From a checkpoint of a small image classifier.
Model: 32-pixel images, norm batchnorm, widths [64, 128, 256].
Rows from block 6, named by matrix and row number. Each number is 128 + 32 x the weight over its row's rms, rounded and kept within 0 to 255. All counts start at 0. Numbers have three digits each. After the name is the row's rms in percent of the matrix's.
# conv: 3x3 conv (model.blocks.6.conv.weight, 256x128x3x3), inputs 112-119, a 3x3 kernel for each
conv.59 092:195255162078042089137202166139115092112114135138131096133088098102089127092142154134131095166135131147078097098121133088130092154125148109110138139106138086075116131111139131120168133122129174255181065070066175183163
conv.60 097:066092115135150146147136144169171145133044104092083104139133098127107055092111112162135117162147102133109115123105096095099131095122070110069083086109111130123137079164155123191176121122120095107120149160179132137151
conv.61 110:159108126041043129073093146146151094115137086146190107127117107132125125168142082104103114105164105122160128148167180134167151206147110104122106221109134158117091140122119153125102196137115134127148099078150152095137
conv.62 094:105139122135131155118125130086113106130084104129112121059053152161071105145147122115108110128075112131115120121135111142133132131100108114143087104153109117094097126079122100082101109082113156255196156255254159166193
conv.63 095:105116103113099104139162137163144159130163152164150196118113122053112167120101126102100112135126102130143148144128163138147133138119122163183189130116112125123134101117123125136128158171156139090076140099087143121092
conv.64 105:159176137122155099104111105138106088133068099121107146123130119113115116144158099125072103130086102090061090145122145143128162122104128127146169148137143088093143123183130138163143130152147112122114103126096134131109
conv.65 111:067104119141104135108098106084115138113152140138157103123096140099137166084117157108089145117136165126117134089074129106065047119074132106148120143152116133125123159130159124130139147167140110134129143116131107123127
conv.66 103:141114079081000102142078102154135141071159103148147109179050141088133117161136208111132131081103103136091082029135103101118142137114101103134162096124137134129148113134091139182132129161230149144115111089095110093113
conv.67 099:123147130115154158165135189123109129048032118076137098155113125115139095125140112107140148117136118100078115091106139085161148113148148170128125157143156147137111191193142255240117207139084126125132118130135130135158
conv.68 103:122103117130152093106125121116123137076109113096099103108119162149132089137134122132108138121103114136092121123128130095115118106081108149132114135130119149133140127109112167237165147181187143138110135129108172139135
conv.69 104:149136098136129091128148176161110138114121179110124136138102131103129158107155132102167118139112000135142110112164231088139160097155187119118116141109126132151129120098086125090126114115132148152080116126116114123111
conv.70 102:142084150130087157111119157107141134105093094086111108116095161160069215109082150169111188116082161130100121127125118122149106145145112092161088109169119108132158113127141121137199137141163142095168150101179141112144
conv.71 118:112124132124144119126118092149116150126083081118112107092123134132141152125132122127105130137119141141139183099114136103139152104204173120120081097135118128114127131126124107142118123185136124118152110107118145137145
conv.72 112:100146098111143143081125095130144146083111101149097151040092183133057145137126139095103130160143096138135104135117125087135125133136125062086153033107161144129118150149112154160130137127109101137122106136152109128128
conv.73 100:109132106118144078150127107080109068115134142150165100148166116138252185136118109068139103115137117137106079101117117125130103107114096189119141109132109173136130151133133159157120130149133080107112130166115106109090
conv.74 115:146130148154146119134116141125085107103097116126114116088054140152120134119111149128167160119113106121077094164164118136137132151128135080078116156107141133108081172180134124112105083096102118128145144149135115097136
conv.75 098:122183101169155061188116097091127151127137129119154181128123143107090169118133134111179190120149165135138137132147117146167168131164140098114185070155166138125150116114117089075061066056069143153155145140095161146140
conv.76 098:105108093132204149093159065217174161115124126073089119133162108092135103154080147106189157086143130107114096122155116105118152068127132171162129124109154166161156156175130174180160177170120142093123091169138122153154
conv.77 103:141106217135106166187114120150138138154190111112171126117106076143093081106115077128085143112062105106111104113117139173182112151173093198088113151190064114121118121136166136110168120096111110113171099116152155135147
conv.78 102:071073100090129111072123110050167085145110111126140096100139144097118113110127142126131133133108102105094100134128132142117167071055088187099159126120128125119158111062121132179172188255255127098098106178121112134109
conv.79 089:134139142153160155175159094136121117104107115102131103159093146140126117119119173080104096114145135116101088119086056116109091085101098088138126099064089098165139125142172083116128220119162129134193148144150157180149
conv.80 110:139132148128125144121137076114062124091078088132143110168199143096142232105091128063181169083123185119099110118125101149173128146163127173204167118147121152164135117105100128112099138152149157113127139149135126177147
conv.81 090:074100124104011074092106107130162113164133152154193182125178104164122185112133124150101073168145155102159121096114125103175114093129145126123124166164144116168092148171141143188137128163119113115121093071088119081088
conv.82 091:093187149109129111151138138129129119124091092123119153132147109157130092131121141150135116135129107093131133138114139174154122126125153120102134111127135107139103078086121050055101101115096113174148107116123150135111
conv.83 100:105122176102084084142107136131117142165129126132171085044129079032022082039044088156138066132135121128100078149131140161149173166171143158118171114174135169164141149129128164157119160163136131124177168155140184141149
conv.84 096:176228255122037094217216202070105101134144109115153139077080076117163134093113097147146166134145129100090101106124099119075121101137111110104107180172124075100098169117112179160148130150131214199255103062115231230207
conv.85 118:143141161128135123113125184111169145093089137100111118144082164147124086130134159093102101127136122108124123054053118008056108123111116102113139113097144117143090224215132242169119149145134123137101115156105085140101
conv.86 093:155066103161140158202215099182186128124174181106108117128148156110157121111083105142241174241251186197225197119215158130140128120097134142215176127101138121132114123181158156170164113154125158099118149114112156173124
conv.87 102:124122103167114109132110084123113082107103127118170150120113136102152156140153151151118125140133119138106103111120152083115173087118175123127129038079149108075123112134083181179073204173071109137069205161104181158110
conv.88 096:137127142146159157061113161136160097098126104140114113090109107123134106147167136082078106172108096253215124138114140082120084181122115085102117168132120220198129107125099127135117148150085136121141145145134100102165
conv.89 090:178117147165133249197191191106119089103147122111148063133144111108140157099123098113117136097136082095096062123118092108115086100163080157112137131138175114138131129166184142175168126175170208125137234098255224179255
conv.90 099:157130174095130124102091129099149152121101135106129117143137169194128132151162148151111074136127095135144118129150114117113124099117117117052098184059196199118137091089114203148104255178118132129165066078140115048120
conv.91 093:108107132115127129048111115123106140166112128105100112109148151140169111079167077130109128142208153138195132139118127142152151108149146205139101106144140144088107131126107210136090163156087091117143160135113099150114
conv.92 101:119122090099119124152132144089139133133137159132143118134052037128153072089144169117168189109129130146122133118151129154133168081112125162121120135136154107101128148096085165121092128115137164103112132150101129133159
conv.93 101:117139135146125183217169157100117132094152124136135138104111129112147104096128131089126121000049143064084117128169126124129104162158129105153133054143122098129130191145109102134165116122131105150142085153132155153141
conv.94 105:110079124116114142143151111084073079125160130101102121093126144097124122125130124134161198119149183102131155132236185170188172130109119172237160150115124132140144113091078076088068081064083148152112130129135173141124
conv.95 112:148159119154114129166090141120119131083112126130134165109101119138123116172143139152106128134100127142130124132144144140130132082100091146135138134163140106128145093054106083110140187225172107151097144141121162137128
conv.96 099:116189148153201157079102083118133145168118084144150116052149115075097115118112107150132149184138137180134103105111115086090109131106117074105099107097126102132162114127157099135146140133136066097096098170137050070075
conv.97 089:074131089097069100103049108048046072063068133123111118142131140157121117157117099064077111065093109084109119155095154118100117189140171108136123124146134106162118184225191155208218097146167086111092117100069096120079
conv.98 094:104113109099151159121115150128152161111082097063047097131102091106095102095112085066137146120164120154185151152150134106090092077081131147121125126113118128109144138134128176151126192158148133148121158118147179127142
conv.99 097:130141138130156109150139103157112113149132149115115137137122135119116123145135105104123125094151109106155130128121111127130134104141163144126131118137133186115103100145178140142154143130126091118161096165107104138110
conv.100 100:096103159140085118108114148125111062111134113100116136140118113135154129108115152127089130104000082132130092146130123136150138105130141122115134138116149129126148134118129115082135143135144108072130108053083108081124
conv.101 089:165166125129096141116115130091099099082124125104158119154137144187135124134111153146180157127150140133137120116089120121170100160091115219144138240120142117112113178125114124122132123105109174159144151158140182147113
conv.102 096:162192171173238208167155213153154140113122108113084080057110140111072131084100079156162124115190167121143179117063079119134107125133150104140110139105120144120114101100129127072077109082082158177120192186146175163194
conv.103 093:037109130095168105100181126110114127146134096132107109025140165039122133110148133142122108172121124112100107144179098137149110135118112110127155147159098165131112190175149216105178117121122099092116064151108142123112
conv.104 107:130023141168137149160147120106203137128115083136129119161147130134131175112147127137136134126127101121123107144177133090095094119154130131161110103139117156136137156255231153189142111094093164147127119138125123150137
conv.105 098:141022101163062113144096047137152073090126075079136107144115099143112104156098136128105142122098135159143132091163134106097138107152141148107124157123207136098145122132122133122139121104157124081093152067082127114070
conv.106 098:085117113141167144119119112141142136121076093134171162167114120103094100097041079138155119143133132141225188164128117186088087184197196200126093134133130129132138152115132097103149108100135100101118090123133147096071
conv.107 098:102113097120151104123158112113147117140100132128007103113161112098126108181157146139159126135155139135172128108141126124102110088026091146172144112091125072091143129121117134149124146159115140094133124138142097121128
conv.108 106:138112061142079055139135105082109144134155176160159122104176117118169160108113095132133167147193213138139130125067130130144167157171164126133186148205173135133153141168149114157170081125135129141138142157163119139148
conv.109 101:132116119140134132123134113095133119077121127106100091128128099120115146122092133109123152084061140165070108135144114134115087135100115102144104117136127113128126103062104109098088140126139124095087156115117107138108
conv.110 099:113132116124118149102083139150185114104098118152124110090112117150149067125165110103064075103067071092090100139117156106128193097159135126114152148131139145134129171194120200207134206185125126146136111113153101092149
conv.111 092:160145135134132130097128119132146156146139157116125137101104179110129143132120138105079127098087091147101114143164151161169148156140118101122127141128103148117143127145163123136147148124142158155161145145162089126126
conv.112 098:101086108100116083180145116125212181162198135091169205140162115090157090034118147158217111159195208087078179157161113155128166132118135126134183123101123168157178132168150129139118098135121128103121120143096133146140
conv.113 100:112093111107127092081128088125135124132118136122146133169135170126116159116169125153171178141170171138137148084093112116125140118126138094080090096112088067104097159172124156116129076083121197156124133156137111139149
conv.114 097:134138152139165156127143123161165151114150176156132107128130126116034119133128091137144143154245202172198185121118110092122090104121136120097100095067109142100166114117120111077115134098091124108137142140148132126133
conv.115 100:109135145122142138128122114114111131140137114126150095086115120151160104122138111125123124123103149158104138192129115133147109117111126124108117175112119145175127084080130128141164145122114146112111103185170125159159
conv.116 102:109129122103117121131118100153143139134205163117144110113138158165163133163121127169199124166204162125171168085136160159170116144130105220137130144120103101066097162114120175165144110143126152100128171126124125127127
conv.117 110:120124126135098108147170143154140170101086081135135130176153115141103125143132113127095027115088092136115113088087075074095070066106052159145067126150083108149111220255158142255206091083119148111118150116143142124122
conv.118 098:112116116115054128142213136157073124144130127094128129114129119111155141084115133170102115124169133108137123128083089136191107132119081192206083165196085099076071126176153160181148146150082116116131126082106146189103
conv.119 099:092089076148083140026029091147125107092111113055109138095147121128102104091124100134122140124089129141123142094155176104121155096193137145135145092154059131141135185135098151144106143123092138140129134151113113117111
conv.120 111:122098136210136109123123140148125098142128136107111086122131132160139131069129109093098114111119110122100121090074090066076087109067121111078112122116115110104113147131242077084183165142085125115111112093101131105100
conv.121 098:137124139151124166134144145091077116087132125091104108095108141099104090120125155148108141159118124130153133098135132070146126091100145107145092144125122103095117097112145191120156187131143145112127135123122151133134
conv.122 101:166116122145100118161154120143154157174177134121154171084121137083073096128089126126076107113068096121111102146131113136096138136121114129119126119116091152118032142140134151125108154137149158165154137178125162144122
conv.123 093:085119140069143203167121146164126136144081090128081117093160122145168156076145122083161159104131134106095126129125067108100113114075102151075068136068145186099119197195156255183135217120101146094103116128173125110125
conv.124 104:129118135177168132087132143083151108088077105077064089142130149127124090108133158132137118118105120149128134124143181166146158145174137140136136149169135194190170121101087128096110098114143104129114132131126102120127
conv.125 102:140116131111132116113117134144123122138105136123139087143131129086163147064149115132159117118123098137100114174133153148131152168164164130120129161150137212119114125113084157139091130129113167086171108117131147119136
conv.126 116:156170120125111081097131146110083075143123114103088111124150132118124119110083146138115125102108106155110117127163118113136134138106112111118134123121132134161131098161114113183156132103114166137109139139128124101128
conv.127 103:133143119112165097179164116178144140079123137112130128141216115106099136158190121111131132099095076123144111125088106138114131123140115140097130116123149139141100160134127170147163127159161119125114117125097149146081
conv.128 101:148124147160144146136139158101135084103099130148124118113124128111122124113130156131095083144093088080081090121103116132107139133139098119101123123083100124114084128177204139142146102110120132141102127144140149132133
conv.129 088:095226056114193137086199174176155143144170148078118131142111137147099128131134112124124143125088125135157129123071128117107118178088126144139117141169139120140179169186159147177179144163213059178074069177153082130141
conv.130 100:086072101133171115114095069098083067151126085139106143144114126102081102077077090120105133112125115144101110127131163165122133168118121132182131134122147139138135083113120085137177109092101108109116108176133126141128
conv.131 102:118101077155238181098174114112139135095138112122066131122153107108150126154104079103089119117120134141146106108093109135139093139106126132171131127061123139131123195185137158126103102085133092093097094102112102140090
conv.132 099:083184152111083109142110168129115080181180104118094113140175165162151152093144125154226155160170122101089112092065096116115166101121130138112108146152114105160116136099097168130099186150083116137146142117117168094099
conv.133 100:116154207142089182114130122130108142086134143125108098087125131097156112122142119145115074124130072149139127132084100113061066142115110105080131126110133113097134173153090173131135097109094114136205134095177077103120
conv.134 091:125139004186137084149148078162126219127076124113109102103142189132087153103145158120136255101093143121120077135139175139097171137139146092191231094117155109159127141172228136145157120119099104147044144118092138155118
conv.135 114:138172106128180139136149134085096134104118146109099125114129108118120106109128182044078100087089082121086095137142148124130105131142117136116138136109107098110132088084152078115166096114167111124109121130178131141137
conv.136 102:151159160097159122100151124096016103121106125121086086107088126131094112151166141108056096100116111103152130086159165126149142122085091114214190162111113119112136124052045139082093098126143127101099086121125079125125
conv.137 094:161193125157130140107133146108113090103106130149134089151216147175141117155155091227227160203224171178212190101143138101163127131130097114195147138179161130167067125138119080114110098076119114144133123127107182128129
conv.138 092:115107211137252226116146143118119117109154112153131124132114133130137106107118115092156133157126153135139095146151170150147115109097096162117118104121133144161156105097082092093096126135113160079221171255221152153153
conv.139 099:122151115085058131091097136137129157142135135173203130142155127143109114161180093125080087066077057024033107124063136119099099097106101105132089121127157121122110136165128186158147170138167141143126110090148091111129
conv.140 092:158137143134109128136141133136123130084082129094154115086104070101116082087077078107178099147115106090082102144159149148140114143152105127155154165109149141106145150151181137135149127153146118100096141126137126124142
conv.141 109:086096094119124107130128153149111152164135142132111159177173157138146131172144164139183171143120125131113098159125119156168125146102110129165151124115133157144132118121120168137155172166154093116118118127165110105123
conv.142 110:118088079132115088117118123122130115092120111085073016186111153156128130167167190102126111112127139095112130113145135166131121116111103120129107139109127133142141167118121112138131124162163103138141166133111125138146
conv.143 089:093128112172172160123150125143114120114118117077056099138137111155115131169110126068091104100119065126096064155107109097080086112108103153120175152106167148204159105151168158134138114144079107116121128110109136138133
conv.144 095:130116123142138150119130144130119102170150120137144157106125148152170130116158131088122145094089110122127121119151113112127112093120112147126102154109112134138149156143136196161140109151139151082112144137123135145130
conv.145 099:132166148143160150163127151138134139140100114084122119099157134159121150163110145112116123150107081131100107105119113092103108095074098121117151117098119094118091117128129136151157100177165121134120121141162124173125
conv.146 104:147158100158140137108107110163146104094110139133147177094145109100089146121119130186164115197187138184191131131096113106111133098167139087092146039121116113118153077100105091084128087085113106100131128151136137107107
conv.147 090:141131139116147118129154107169119101097076101098095108140098167148137109128137144096108099103150130110126112170160155150198186116181139140144134094131093157113105116097089116074065130077074115126131135113098129144130
conv.148 096:129141140145154118090119100103178138114071110113113121140137112139140084088104165147113107111115117100095127151143110125122081142128091131099112177093115063141140145123123136179171148233179122103128149124100110125102
conv.149 097:171167126138167123173118145092099148123044029105111123118122128085143086128106108147117176098122148126143160120101107086064079115095072081065090110038016098112085110128118136136156107158152171176141143159134129105179
conv.150 096:154142090124105182078074137149147156084109117124120125090066127152104092141158155117083119109122049111156170171145137163128124170153141120136137115126149104102106108123128116110124086137119144195128138108243081121162
conv.151 099:132128146113122135155160149145119152131125163120130141152118132101153167116111146111126104123116105125098138103114133107117102132102116069162154123129170113131159166195172144193186107129162100135116135152141114135156
conv.152 092:144116142109078180121134159084104128105183151148134117146131105091199133135117083128169144125142143138075110076088077119145142088106104130166098103140084118133136163208157161228173121140124141124161111079142161128153
conv.153 107:104109151163083062064059108156186167130255255157254255128128147110180168125100167125128126128163187106149145150153119141136110122119104120130114103197128156129111137108123100127177122139156101122120143131102079108152
conv.154 092:102124182081210160144221189100075164136160084150086145117096129094121144092100104104151141089097117076114120104147126131153136139145147094131128109134152123154133134149127122132145146111113176120255142200178180249196
conv.155 104:135132140109152125139144111118153121149177169116108108163095111115135115129147137207255255178255255099137172129185131123241150093130114106147170156175119127119101107079107096100076145126117088144108091138157109113120
conv.156 094:096113081140155069087144149089148131131163133119111173143062146156143085139135143147156094191192147181197203196219193172144217083152217215127221150163230178130203111076125093060050148082069100091076114116103110121097
conv.157 092:111128098119183172144141099108134153130139111106110110093112073130131109116139098105077119107102118105112093140132132142132134161150155170149127160126117102131108141137112129151148114147134091122114128087134098106088
conv.158 099:101043126109110107151081130095123063118143099121149141150112135118160164127111114113050080093078074161113122140118081145165078122185103126195113170219104119164159161177141125169159093110134136062109144089095120114135
conv.159 096:126111135114111096130126111113119066096118039087111109151098110145116095152135128093117129137156123136143118129181135172211137130171157108099135097135111142124083129122171125100122162142109095136088112132134120130100
conv.160 113:131088127089117134147104118184160123106117132123109130093099147141118134127141143139128129103120125145106141112103108147099125113087128152144124126141137151177137096115093187214109188151114125128136130126124128145120
conv.161 111:134126082122080071131122109126147165122103138145142097054125158140127164125138132116135139114100102121127126133149143129203174188174192064138127152136186162183175117116136131135156143141147115116058104100075117110109
conv.162 096:136160162141117138108127145144137183129153126107121108137158148135113147163129146141123144152111112110125137070134145106133141136126112143175143112141112123136151112152131119149162134134099116155159118124130123179158
conv.163 096:115132132122135099125110084149141146097123143150155156062126196117113191144164170101129114085107107133156124117143136114115111103158159077129103163184172106143108180128131165162146144127131109112131095121111128128080
conv.164 097:148142124180176141100091105157068144043017145135083208050084111097056130140127116171181140190162113138128107144128171102095154114133137147127125161161126120118133175182095205194080153138076097078078123098129097083104
conv.165 092:109071100124040079148067081094139112068155108091222123123141135108190100130173103094068095114126129100124152159175127121165145118144138117164115116129138098126112109125150150123165143143130139101118113057110136067085
conv.166 098:081088103073094096088099123135104109136139080151112131108106098132113150134119148090093089138112115077111099060090114126070115143102114096117116163157155132125123116139133117140111117127082104105130078080109066171160
conv.167 105:115066112086095096147191109138133114131168144116126139060011066110031091102108087132137136141107131170151138176116173156130144152159148170122107168159137145127083123169161156131136100089112121099080126099131091138114
conv.168 104:102165125125118159120145144165083112124052053090084082152096115115080111108116126122101131152085102135111086162131113152074100140091103100106121112135107103059108062096114120177180132162145150165153152122158136144173
conv.169 107:140088136121129146082111105146142120097133131121132117181102087143131125120138102109142116091139122087163138148141156148171121132119135135103154142118157120079114175140156179199140154179090150139144138137138132147135
conv.170 100:130126133172164150123130093161160123112079106080071113122148143147091112138097108090129156125105132175129152126108115169167167193155166115089095131140124150130135100123116084095089125101076149159146134125116122119105
conv.171 095:117113136102023182081131095165204085119150112130130088159136137103081156104083083111133111136153086115145124130137153095150140127151123115124089126108163126141172108118072147201111126183088139088144151060198092111123
conv.172 104:103077128104109117109088111113128131104108072086064066132116113116090134118090102111144159114110063134082093110100140098084091146126143109105107130122144087129135160170153166200162130164157112085144123078088180137082
conv.173 100:158147144132082086124147130135099144105091155102157161116126109119113152158122105083092136127209226162255144087106120138204211210255156096112127134172155142166105194135070098077074018019101133158125153121089150131095
conv.174 103:152168108135122102131131115110091142135121167143139179109086066127106110101128114101082088075052021144111106141131136154134131173158171146154117141123098109130132097123122110150136115123127153185186138152182179173196
conv.175 098:152096120124105109125144131104090116102130093121109141129058107109058066156123122074124106083116135103122102100090107103123152108105125114103085151171156150120128169250201148255219090089074141109094134115114105146121
conv.176 101:203209149182158134144137171130086091074037110134115116093105150137093102150138132184157088159119108128110132123103076145106120136124110064038107092088127119151127087087117101110164118139156134178158179166157153116099
conv.177 105:124133149130161164094082108116153142100130140151130138125100109120043084140033081079086097030116197104128161119129166129164135159181135120128136145095155133143175110085101100110103126162147135136127097167130094161090
conv.178 107:109081099155153091151135072136112133150133130160099136094107109133133126111140079106107132067092120052076110143140149128128115081078156101115103065095092108095095106123109182141111157169169139107117121147120153144110
conv.179 107:154132109111123126090096125129099080127099102151138176116112086168099133144145192150144116136114083120120117127126115096098090146129169125133138144106188194175188156165115144124112142136104158133091124125174151115162
conv.180 106:123156164112172160126135102123080133124100094107098113136170138137156118115121152082164151074207176140179129116093090124110124144135082081092126107070126139109110125088115078086086104108095136143117131121142136144139
conv.181 104:112111053131144080151184141102121128152163150113091118158191185147141152087059117117123170119120134119121132133142143126122145063062099126112141118150139170104154141143130205206176249234205068086077102094111148117178
conv.182 107:113150113154131102118122086126105117077057140151091133181130135143140129150120128134151133137159150140142141136099140120169110112130140141118118157173139100104129098096106116122124102110089139141146111098124142131141
conv.183 096:141127138133106149166151136088108101126175123145141153120112139180153126132143141125135142088137123144155138141194156139122122096120106154164139126142134118128173138126117135162150172185184154158119163116163176157138
conv.184 089:107140144180118119141115107133135096175099140096090102033157120130096152114146150186176165127133113104135121137101078150135119105121154074135192128134113136151112101140169147140182122106126060131121115112129154135101
conv.185 097:196040068123128100126147152117147211145212209105141152123182122099133160116125075157184232142154199105087153164146126142196153113143139145136147131178115107092098111068091088049060116082108151098056135132078111140125
conv.186 102:127153117219220086142116105084096119047000135041000115104122122063141155159151151132108111098121107105112104130153170118119136097119100112136150118148093144136127148146108164178142142172141134140123158139105186133103
conv.187 108:071150141048145136107157066104105118255151129157107106126109075127120107148139120148145123149124140145151117183164108247162117133144162176164129205159084128131125050102141101115136101084122121144142126118126173146114
conv.188 097:144104113104169130138152138089145125103067127113121068132141164108132078110139095129093129112105052062130131155158125139128154131157127144085076149146084093152115142122116154095073186135065137111074128123107165135136
conv.189 095:175159104155153121103097129100116150078060136143117136141126105134122132129169112199200140192165108164129122156185130147154108140145120132142106128140114088156104151135115138118128130112094152177113135134138121094119
conv.190 108:160149146126092131104117150099087132128101093118095136107114115143110122114147117123130138131125095127144102136096128103116143155083158133099102112141134142144088144119103161127116130143122165114098140122142154132151
conv.191 107:126136099113117148111096120128127118104133110128115123102099144120093123129167143135121134130116133164149152139125137130112133130127110144166183161191200193219197147202186156183196166176182135180157160202185086148152
conv.192 092:096124105085109109081132108090128109108081110125085116155154145159168149137169147154140122139108137112119103117130120138138102089110100146160107147114108148140128101134121113132127124139114106124131120131111123094116
conv.193 097:118127139159130151110136180142098108108207136158150115131119123083073128152146115118092107166100101105120151076087145127145141105098123144146179123114139148151128144109115138183128177184129119138144157142122137146157
conv.194 107:141114110146140096132115107122121116104110143100063146172132113149154147141132141144092089174149121147180145148117110108104126137145148080121122096114110100094126126144071199199094121136070120148103138167102127152109
conv.195 105:083110122124128093116139105123105132146121138124102145146142151109073037115110066099101104123158136101126130132101145109138118107144153124122152134100129135159141115142136123157165133140147113131125154108095143170109
conv.196 098:127166143094161103127130117080112095113100113133147152118119102140076094113104091089108104138130101120114124146137113151166150135154095135159105099155132102168099080101103116084080112104099144104104118118116132130126
conv.197 110:096133132089138172120122101129147085139135110121092101154128122135118115140132150167146131183112139146105132156124127171160145166136115147102122186102117086097134091112086140142111117116123129158115135161134112145110
conv.198 089:135108141140122123141116131132094114145132138140104088126109065143141120104137093124114098095137113136150143128116151121180152126149138105169130103176124141109138079098096113157120072136083165158174148164166140165123
conv.199 107:048147137057129103121093115131134127153110104124117157136176167206145121067169139151095117131130130153124154162132139211098178164177167241117133154129142195141132138152085198094094101119127082110116102118113129154103
conv.200 108:047059157121120113167152118080158072133123109096111119060188105150074087108116149120105112159116122124105117183134096132102134116131138255177164037116120155108150128179111110139115127127108132096129138117131159118099
conv.201 103:100102145135124104139088122148131125132128132116145118152131120105155166117103169126116104119086108124137096179185131157153161142212153145155153117185132131195094130138126131132138131114129111143162145193163107157127
conv.202 095:127125136108111149093143135171162192153101145149152136065062136175120070103149149114155176164187143127151112116137101097127148125155130115088070159115141144155135118109079127076087082088124132116115089114108087141117
conv.203 107:091084141086151130140161132110123109121107120099101130106206109169056110119077098161183152174134100133131127148120156148135135123119132255129151126082093129099148159128100130117105093083106100079128099141144094133134
conv.204 110:108117137155152115103121115127106124156138118119143113099142130176138119131145146122150160119122143133140121118111153092120127137141142124131106110137098148142099185175119193123134119132123160127103147124111125118120
conv.205 103:117095139072116146073124173127125142141112118120112096127113139120170156087116121107114094129111063195160095110143167114142152128131102108136128109171115132120100173121087207127081255209130137116143109100131097092134
conv.206 103:168161159129080160111137154158088098068142112105114089097074131130121120108151112186129123129110129112156155169178137162255155142182132170176180170191187124117112081078126090043088129100122130123133145118117109119127
conv.207 111:176218137189176152135132105162148138168154125130123150111087140066087088145150159135115120113097102122107123116094105078112121117100140045111156093172156135098102157142175130184175151187162130208098113139143114091110
conv.208 093:105124092108143129085089069163180135177162126168135116092110126076158099084175133100121097114119129135105078143171129148146126132128136083114127125176095148149105112097101127137115121154140117137131121138145120101099
conv.209 091:146149130155095105124118139149177208137172147166140141132106166111157135127119074169184221186194215179164207118125148171203138126101089138186097215207091106140107112126103129204159145151161120120088146126092127118114
conv.210 102:162126097199175099183151137108099093121106113120125122136144137137165152142115120142115123149140108174141125084110140106102131091104103112149095100102123139128121151132139160122118108127156165115106174177122168136138
conv.211 094:135166141165130096108195099119106155095092127085121119133111135104104133098113117132114103110072126120126156093131085133117102079104130100084127135156131141079145168155131170132135155162176090116119133105124122161147
conv.212 103:130075106140101125149103112155186098126129052096255100126120098139074129114093103116098117117088096102089108107108110070113096062086115141110121108121153104085104138128129136153098213223155131123100151136151159145169
conv.213 109:093096102159089101161107144171146142159137092100078100072139115124141137135130144119096114147111078146123146158078080137084115102121118134167076172149124141164083116195206149181203139152141119131116110129117145140128
conv.214 094:117128155171063085122045096116138073152149112110142164130107120144158153138164134106115115096111153067134148134127097128143120154159127124124085134210148129126081133111100097153162093132108124103153150112131137119117
conv.215 125:097130085109112108107100080142138158141096109152099124118128123107104127109107133122066051122069059092105114092125144076092126100098133116124135123135128157131165111108130145160137160171135111132117102106112118087114
conv.216 089:109146159107144131117126153117081126118127121073106124148088135174140167107125112136171122120155098097087107112174124124133095131132117136125148137122148143122117091154130127146118169186129114136142141184125129157129
conv.217 114:128153095135136112138112115191173202114059123149102255163119123095173099090084107113133139105120110099112133115119093124080142109135139122149134156145134152088070159175165171101124151167181145145129143146113140134113
conv.218 098:080106098041064073080092080154139100125166138103111127087132170184125160102169124156179190161160158140150170190170148169200169165158174157234150203213169138117099098144145115184152116123084106098111118084079072109094
conv.219 096:136105109105128147140105162151117131126119096138093144115184113097187144134087134155169173237244168158139122110148126164156122152161134066115141150153126156128101121092100059114124057135100124123114131118154155116167
conv.220 099:116116175108113145178154171113132140130133120148120125117131144160162173138129134083112152171158126175196170102131127148136108113125160072166099145150122135099121075125160119177173152172118133126174139158129164142100
conv.221 104:146102112146175093151159124106155122135064146152137177108138141157117166127123135133124117151147119150125123076062049103083093085135089170124076113094113132116128152185176134213143109096093149118124147103101121147180
conv.222 106:124160145096124114080109090116126128147116120137115120093077152108127134117139123157178215181239218180194207157146140140105134177135173158172166178159131154174108031071111081124141069124079137117095121089089137123085
conv.223 097:126117132151134143134099131135107099112153136079116092167157156111124130120133112121103109080074084136114099150117137158109131176135137151131133168146119100148127103120133081113122028074094121131112125136155148102138
conv.224 089:165160167125143163151092103182194134144150127150156116145130097146189136092133126111071078115108090118095066091142127171132132131132125107158118133172107143139136076099114110093116117086119106081133141139121152159093
conv.225 109:130126170091131110173135122132108082124110116065152111079168149150131132137116104140149108206160105124094098097048067081096119098141108138131134158127106132107090215255222255255146230089092138122131083124132139141135
conv.226 099:102119118124121088125149112128139089127127125145107148130143130135140138125107110117124119164169132145124087160138136165157144157180130135123112082106106123110153121093110038091104087080121099120136122123116122164140
conv.227 111:136121111118126161119146126127111046110067068115098072162111132142127131144115159141133097139128118122141144155109103133118105129136130085125147129116176084119160147154161161155142134119118100118091142119143105115151
conv.228 102:106099118104140089155128111130145125145154147145125145090080089152105107094124114166205213141171204091142161131116106119143143152136115132051081122052082135122116102155165098109105095040050130111085139138092144152131
conv.229 106:100124126097088116156128129136149109144104121147116120146179120133106144107142116094088097106100089103103076086070066035065050038043053147150141137181162128170126203172225235255213248255225123141129146118136138117136
conv.230 104:114131126116124138149152118127143145136129107140160134110099123122167140135145162186223172164031145141000122166127132158156100196185126145123109146121115117093152122112121105106105094071097130136158125088113121088138
conv.231 081:120105094132132129078138119148172127148150136117146114115133188084109125116117096189152187133218255141234247131158122134136135133170178111132109129197149118142153116113060148097035128101053136098105132129076113115117
conv.232 095:115199148126142125107150154126123171148102132154107104159021105115120049187132106090190237121168167113137124139162095151148146122089123140055048099092089156161171120123102084108075110119117102147118125128126102148125
conv.233 089:152136115141134129102119128100027088120090151141106173114179159092109156156141178131111076130081143098125128124138136144134100136087075091140127137128158123107096127085092105131197101170189118115119121126111094104122
conv.234 099:182128129106095060123153130101096097150130145158145146128106237126119113147156116155125152141127103120132119105133103123170103140166127112181126118126102050152091120163178111109125084144119141133137102097093146118123
conv.235 098:119184132170212159100140052178146149100083117153095146100109200164126143186138131163179183170183182136182183152172201146163144189168140105097137140136152145159147100085076124102111081087095113173102145207150081138085